Weights of a small contrastive image-text model.
Model: 10.5M parameters, encoder arch resnet, encoder depths [2, 3, 4, 2].
Training: 15900 steps, batches of 512.
Data: trained on made-up waving flags, 195000 training examples.
Rows from block 7 of the image encoder of a small contrastive image-text model, named by matrix and row number. Rows with one number belong to one channel. Each number is 500 + 25 x the weight over its row's rms, rounded and kept within 0 to 999. All counts start at 0. Numbers have three digits each. After the name is the row's rms in percent of the matrix's.
After each channel's rows are labels from the 100 images, of 14848, where the channel reaches its highest value: "top examples" is what is common among them. Only what is clearly more common there than usual is listed. The data: made-up waving flags. In brackets: how many of the 100.
# convs0: first 3x3 conv (encoder.blocks.7.convs.0.weight, 144x144x3x3, each kernel summed), inputs 0-47
# convs1: second 3x3 conv (encoder.blocks.7.convs.1.weight, 144x144x3x3, transposed, each kernel summed), outputs 0-47

convs0.33 088:538467502504514495511502533497496498484524493499478517505522495466508524530529531481483480514557506507484513499469506510519503499492484493481476
convs1.33 106:507542494540524516492491474540492538507496514503508484486526534513552524494512504492474491501548515489507526509507521518509521478505487492527484
top examples: blue (100); teal (50)

convs0.99 084:495460525485463492481505545488429485498500508467502489475520527494487451509483446480514502503481484515455516482526439463479518432521484451469431
convs1.99 125:461479513495543488455487491500474503490487517518491529502509556524515495494471498471470466476491556468456501493483490503462467514509485434476492
top examples: offset cross (66)

convs0.116 089:499459496429507477498507537459479496512485601491477531501502482503552488470508479496486495531470504531489479459463481535502471475520491477486537
convs1.116 114:528513518515479497524508471503489533456530651495494493498553494521465474469520485478490518544505493468498489511497512472534492485475506486496500
top examples: orange (100); star (29)

convs0.72 087:501454503470468511475514520522462483492496538453476540483510513474495493496523498456526508508448503502530506505470455524502485447513451460504497
convs1.72 108:464511512480531487455462488497465481504499518489511492472486528526491493473509484518494489488492500477476472524495500524491485508487533530452472
top examples: white (47); saltire (31); gear (27); emblem: flower (25)

convs0.59 091:485475486498502519504485494492475462494487441517497499494453494488477454523515480442500490511492469511476481490476536487486472509474468447527440
convs1.59 095:496493517506508479493446515504526517508499496460525461490494495522465521510490483456496515488497474471482524488483490453444456480478485516448479
top examples: blue (61); green (58); three horizontal bands (25)

convs0.36 093:514478500484521499486512492484474445488479479498458484521494501502468492457521511492441520517505471464515473477447428461474507509431462489533450
convs1.36 080:468469534483525536489485495534490503543486488523550486503523502522553509465465485528511485508474474486492542522481512477485505485461464528491466
top examples: brown (50); saltire (37)

convs0.68 095:512488513515488474505472477488473473499489529529499495457490542461523443475488468494480535500535491499507482477498510484516465540487523471493469
convs1.68 093:508559516525456502467556467510548543526504503502543511518507482479482524494475458493520494443493474520496478490456504490480524461469473490496486
top examples: diagonal split (78); grey (51)

convs0.132 079:482509467546501520512498496472498458497474545485495509483461548472513490487503480524483527490447547469456477509516502500497523538453516494496491
convs1.132 064:500519512464476470492479467470499529464487486520461537512522481490538481510493482521526511493505482488491490529513501452571526479507476494481509
top examples: pink (68); circle (39); gear (30); layout: plain field (26)

convs0.126 093:475501504518459482501453481501485497501507522510515464517482495493522521553487494530457499512472491433477485502491490509473480406540460414486484
convs1.126 072:499475533472462484506538506496494513520449528503508497481513475446499456452466484523505487484512483556470517512503497510509504492501529515515465
top examples: orange (49); yellow (46); flower (33)

convs0.2 113:500448496475474506495464521499513474506517506470486525499479486514512468468499487597489470468508497488478479487497471521483481485511461476474490
convs1.2 086:482498505554516499482511507505488518557479588494476490493504542466453529494472509598519526524492454535525462486524538491499509502506483543508491
top examples: yellow (98); flower (27); diagonal band (26)

convs0.135 089:506480499469473518490482522518481502515477457505511479497525463502476483538516529552490541494477504423492487501545501492497488474503524454483444
convs1.135 106:524483517445546503518509509575490519476493485504515501489476486498497491500496490533463483504484493510490485510600482466505504507484490524518485
top examples: black (100); offset cross (26)

convs0.42 112:467545503502507514510510494554493472525546515484500522475483511522505462527485446554526516523545521537489491491477513499495517550476491466499492
convs1.42 095:484539504503519514471539422521557459459500479539506494514517449451523483501473495526510528523485476469487513522488522485526478511443489541506502
top examples: green (50); saltire (33)

convs0.108 089:490496490512504461485500498469506462490506474508486478500540493501513499545497564463466455495449477510542489541469541541519504468519456449457488
convs1.108 129:529456498514533455515500504493455454446468532502494509484468490514496493479457493517488524486503495501474474470502486501456523498448500489487474
top examples: diagonal split (47)

convs0.90 097:485512506505499523521500484489545482496511525500479492539491526500500497527478536461518525515466524527541514467498472462503512520487471508535573
convs1.90 121:507460502523471533445494523492475483474495472501488463490528470518536451505516515503485505511479491486463514503478521470472497492476482482494498
top examples: pink (51); brown (48); saltire (27); flower (27)

convs0.137 079:492505525473452510535499481473499460485496499497478487480506515501491492486547494515479543467468452480463492483545472506498510507488513492506525
convs1.137 084:490492507519551485513507493510496543494516515477510515489474491494525507518477495520454478516489446493467463516537501469484474483482492522449477
top examples: black (50); gear (49); flower (47)

convs0.121 087:531463502496529512490483460497488455496506543503494468487503536465501471490480504541492498471478529445512528500506490525538516510560480459480435
convs1.121 098:499480538497488560467509495504460519494508511518522468541472481474486450530490534533506493471498546498426453473488482530442484494497502458529506
top examples: ring (52); two vertical bands (26)

convs0.97 086:444464495498520496491470460502495511478505470506485499498495499505462455474507543476504485468457539484518529545472470515477474469481498481520498
convs1.97 114:531476576464508527538477488502503524538452509515535466476503531472476504490490483531490510522471535504510481490459491495537526513525461516487501
top examples: yellow (94); three horizontal bands (30)

convs0.25 093:499506494496494458516498478493500482519484533508485502479504518484519477492473517415478501487518517541551488498544492461498514461460481466499472
convs1.25 094:510520493512516479488504531456481479524475494505479454497547452499507485475503504443517532466511506504493544504546489488463467473429484520521494
top examples: pink (50); three horizontal bands (35); circle (33); layout: border (26)

convs0.40 092:484467523501447532508513473501468449476500497504520465494504495505515516508482529486484476503490480544489491477510460550483467452490538498491507
convs1.40 116:507458530513499531540516511467507536477535477494529467507541502498500490499493492550481498496479523476499495458507520459525500472518450530482531
top examples: yellow (72); teal (63); three horizontal bands (27); ring (26)

convs0.13 105:495462502487495477510507479506454504519527487535528477473516464449552534507497500485483511504439532485525509461493498517479489436463487498453468
convs1.13 083:496478512453514541511491496522463532467472505498493477505507492452537499534496478565507507523468523505496503496538499483512458445525537486481529
top examples: teal (87); triangle at the hoist (40); two horizontal bands (29)

convs0.31 092:465519490503474496495488518486499503486470516496482501464483509526521487499469473533525514520462507561463478491530534478424446577488516502526521
convs1.31 098:468469504488539473513494495516485527510518517477494494467536469453485467506484491496520530490489495465541468494453468474516522570449471493494493
top examples: offset cross (31); flower (26)

convs0.3 086:502524482480472479515503448476463445477487467444511490472497465508468478491490467486488474471471501411517467462478494471486493505486556476454512
convs1.3 073:470472547502528488521508500544522528499525487535481482502480526450478512502525494488481491503500503507490500539487500471441445502516522484503504
top examples: teal (99); gear (32)

convs0.10 098:481514519533512473495491465488456451503515507503490509577453502519500549499468533452490520519484531464558498457503532506519493462474500470511508
convs1.10 131:497512476501480499490487506510498470501489487501511477474486480474559452475466509478529515482481491465457528501467503466516490475441497479489525
top examples: green (52); border (40); flower (33)

convs0.67 127:501503496481505470491493491509494490504480467493515485504523487503481507462489513473491486438535463533548498475503452508476482503470464549532516
convs1.67 104:455507472513481471463496470515472459497516470479470481506515507472505515494466495482535517510521460510495504468527506448517502490473450523496475
top examples: brown (60); pink (45); diagonal split (38); ring (30)

convs0.58 094:525494496503466454512499488508465521523492534493490499495452468494521471505516480482507460519545492436481518479497509449482530436506486451478517
convs1.58 076:532466555539546458498483482479514519488476492461501480502564547499529494453484524471487488478506466494497491497491498526471492492489497525512480
top examples: teal (68)

convs0.29 080:489479506508549467486515510510479486497497496496504506512466523529517491476502500454484475530492523513510498503493498486471501516497533487487478
convs1.29 089:471485513524486519514478523508517510477488511499473463467516484515563446494487466530467495473492522470459462484504485502510497520500491481500532
top examples: flower (83); two horizontal bands (27)

convs0.6 100:492507528487488453512500507477517474513503527512506528452484504524504534455479518481478540500474449470522509529459508529496435459482508500495491
convs1.6 087:512500502494525538512492521495495469496499544463534502498525492527525481496527461517504514488477491473493461469443503503477499487487496499445539
top examples: pink (48); border (36); saltire (31)

convs0.95 081:518529502489490493470489513519495482512490504524474488525484503542495480505446483470469504490538519491492476510538483510494519517507503501498523
convs1.95 093:470499525535458487513530483517498549504489524482528519462507483497532495501524493510495478538550490481503492516505458498489502505504515482515506
top examples: blue (100); gear (45); flower (29)

convs0.87 088:468563494488524507511503503441475513513488498494490468501478467490511517503543475453509468467469516474436512471491517502498503494501521496527498
convs1.87 075:455464510510502504487498483490519500505511520563513486449500529472466488544480519499527518449497510482486506508510473447482527507495543451468504
top examples: pink (47); triangle at the hoist (27); border (26)

convs0.96 123:505473498491505485471477514484505514501480659480505526480511507507516454478504521475470498475466469491504529552525530507515464507481489484478456
convs1.96 095:494508486516479491518493524519485499467503595543491490531513494500347533501509499522498507509509459497529504507501495496485479542471486457515514
top examples: orange (100); triangle at the hoist (27)

convs0.43 080:472540516497517530441474474480491475502488485470513524452482511500506506478474489503499494480484504456514543517486515513486467518465514483512500
convs1.43 096:462499508514522508513517468517459555452500536476504470510498487438488492517521482490460499504468527461528492561518507503506522512511509514506506
top examples: orange (97); ring (39)

convs0.57 150:482499498498506482488469515492516501498506497504498507484500472505520492515494508461515478488450578482511504509434513487535509507536461490499492
convs1.57 151:485492478499496504498497483485500510492506480524477482517520551497482491507490488457518507500476536519502525484499514499496481507499453504507493
top examples: teal (100); three vertical bands (54)

convs0.83 086:478519505517512461527553553502502488496464450465529534462537529491508469497525481487485471503481513493516546511470492514452507483478479525484462
convs1.83 089:487485494498482500478452497513462513489542515480505524507504545530510502532476477519494502506479499485455483474536486519483507518486510499494480
top examples: pink (57); gear (33); ring (28); layout: border (26)

convs0.69 121:502484498512493494484500524472513501489505441523513481455518496482463493492534506494497497495660544513492500489474504478477509500518528539500485
convs1.69 133:488492484528455550500533503481515500498494488481513499491472488482509535505493482482540504520635494501477506509507504526513491490519519491514503
top examples: blue (100); gear (31)

convs0.129 088:517542492538500535498489513492512466483507499495480512497513514463490476522496504490453508493488494509557469491456498433525489453502496472457533
convs1.129 096:466521475504543489506499467457541495502484466502463503496510497474530521527541510477496464465485508533462464498465506552510499510476478500476505
top examples: emblem: no emblem (94); upright cross (52); offset cross (44)

convs0.78 128:479518494511522485476485483479516490500503478487500470529489519491504559486478568460471508459480515550603514486472542534527457480471476527502523
convs1.78 125:522474475531485537515478495461518433487510471480523509515490479477490489506493496495485482482474519517488485490475472470494518454443489469502529
top examples: emblem: no emblem (75); offset cross (65); border (25)

convs0.105 113:514461487463522467465486513495487492520482642471518525471488470514539447464500457431450499521477514505482508492504522498484509528491479493488485
convs1.105 085:481506513502523490523555483516488540511494578524513511509508489486359529468497506513488504478500495509541492510487496475506468515511518488554495
top examples: orange (100); gear (33)

convs0.84 096:480516520494496486497488520482543401524482491502494501490499500485480483530455462458540462499463527492429506474450478501477495490470530457500499
convs1.84 080:496510520534462520497523484473497531460499491514489493490511533492523469500469485455506484506445460522537512447472497477489514519490518480513462
top examples: offset cross (78); green (76)

convs0.26 091:473423507510469517471508495512484504485515452487496485480487486506501467495486494439484503498475481491468509492442457507518462474535550504511494
convs1.26 096:540501515526509509486497505517511496493472486510463466467473530483506552494512504472520480442501455525514516485467544492451499513487509459427472
top examples: pink (51); two vertical bands (28)

convs0.136 128:488472494492490499474490483512496502480523462479484498464509487498491464496541514567502508509416497496481515514496474498517459561509544451519424
convs1.136 107:476488506467465508508488507520525498493488487513491506525495518490495518508495515594481463510432472486534511495530512500501513475469530480514490
top examples: white (92); yellow (68); crescent (25)

convs0.28 084:520485491512448497476465460494508480479502461470491489533528511494525526467509535510529484471546494484502488531512489514468450478543529504453490
convs1.28 071:499499544528486510514558534499525524488517514513510495455540497462471478473501468482542493504524524480513500481502500474553500476496498511517497
top examples: blue (80); green (58); three horizontal bands (25)

convs0.141 111:504506505488553476439490503475497510486503468530477504531514420456485509457499506592500526464536494487496494488515497495490500580514475453485465
convs1.141 087:493537538500521547482503502520504486493471480537477501498484422476524513487504513580512505527547513530546504470518495495522472499487476547528528
top examples: yellow (100); crescent (26)

convs0.139 104:482495493503471481497487501496521508529515547480479466485498459483499518537494505422484524482516564493556526502467516510447476522471540478483422
convs1.139 085:519493492503490505527512460507487513437477550488508477501476471453464507491492514475499509513540521487513515480495479500496500514484511509520529
top examples: orange (68); teal (53); blue (46); triangle at the hoist (43)

convs0.63 090:446446487523469477496463478505495507523511481494511502499478529498519448462480486556496539462432496489489512512453515494478485515440537499474476
convs1.63 101:474511492493510500510513493470492521509488510508506489493520510457479528519504522528531490503433507492516455485482515449491449462479519522472479
top examples: green (48); crescent (36); corner square (35); emblem: ring (26)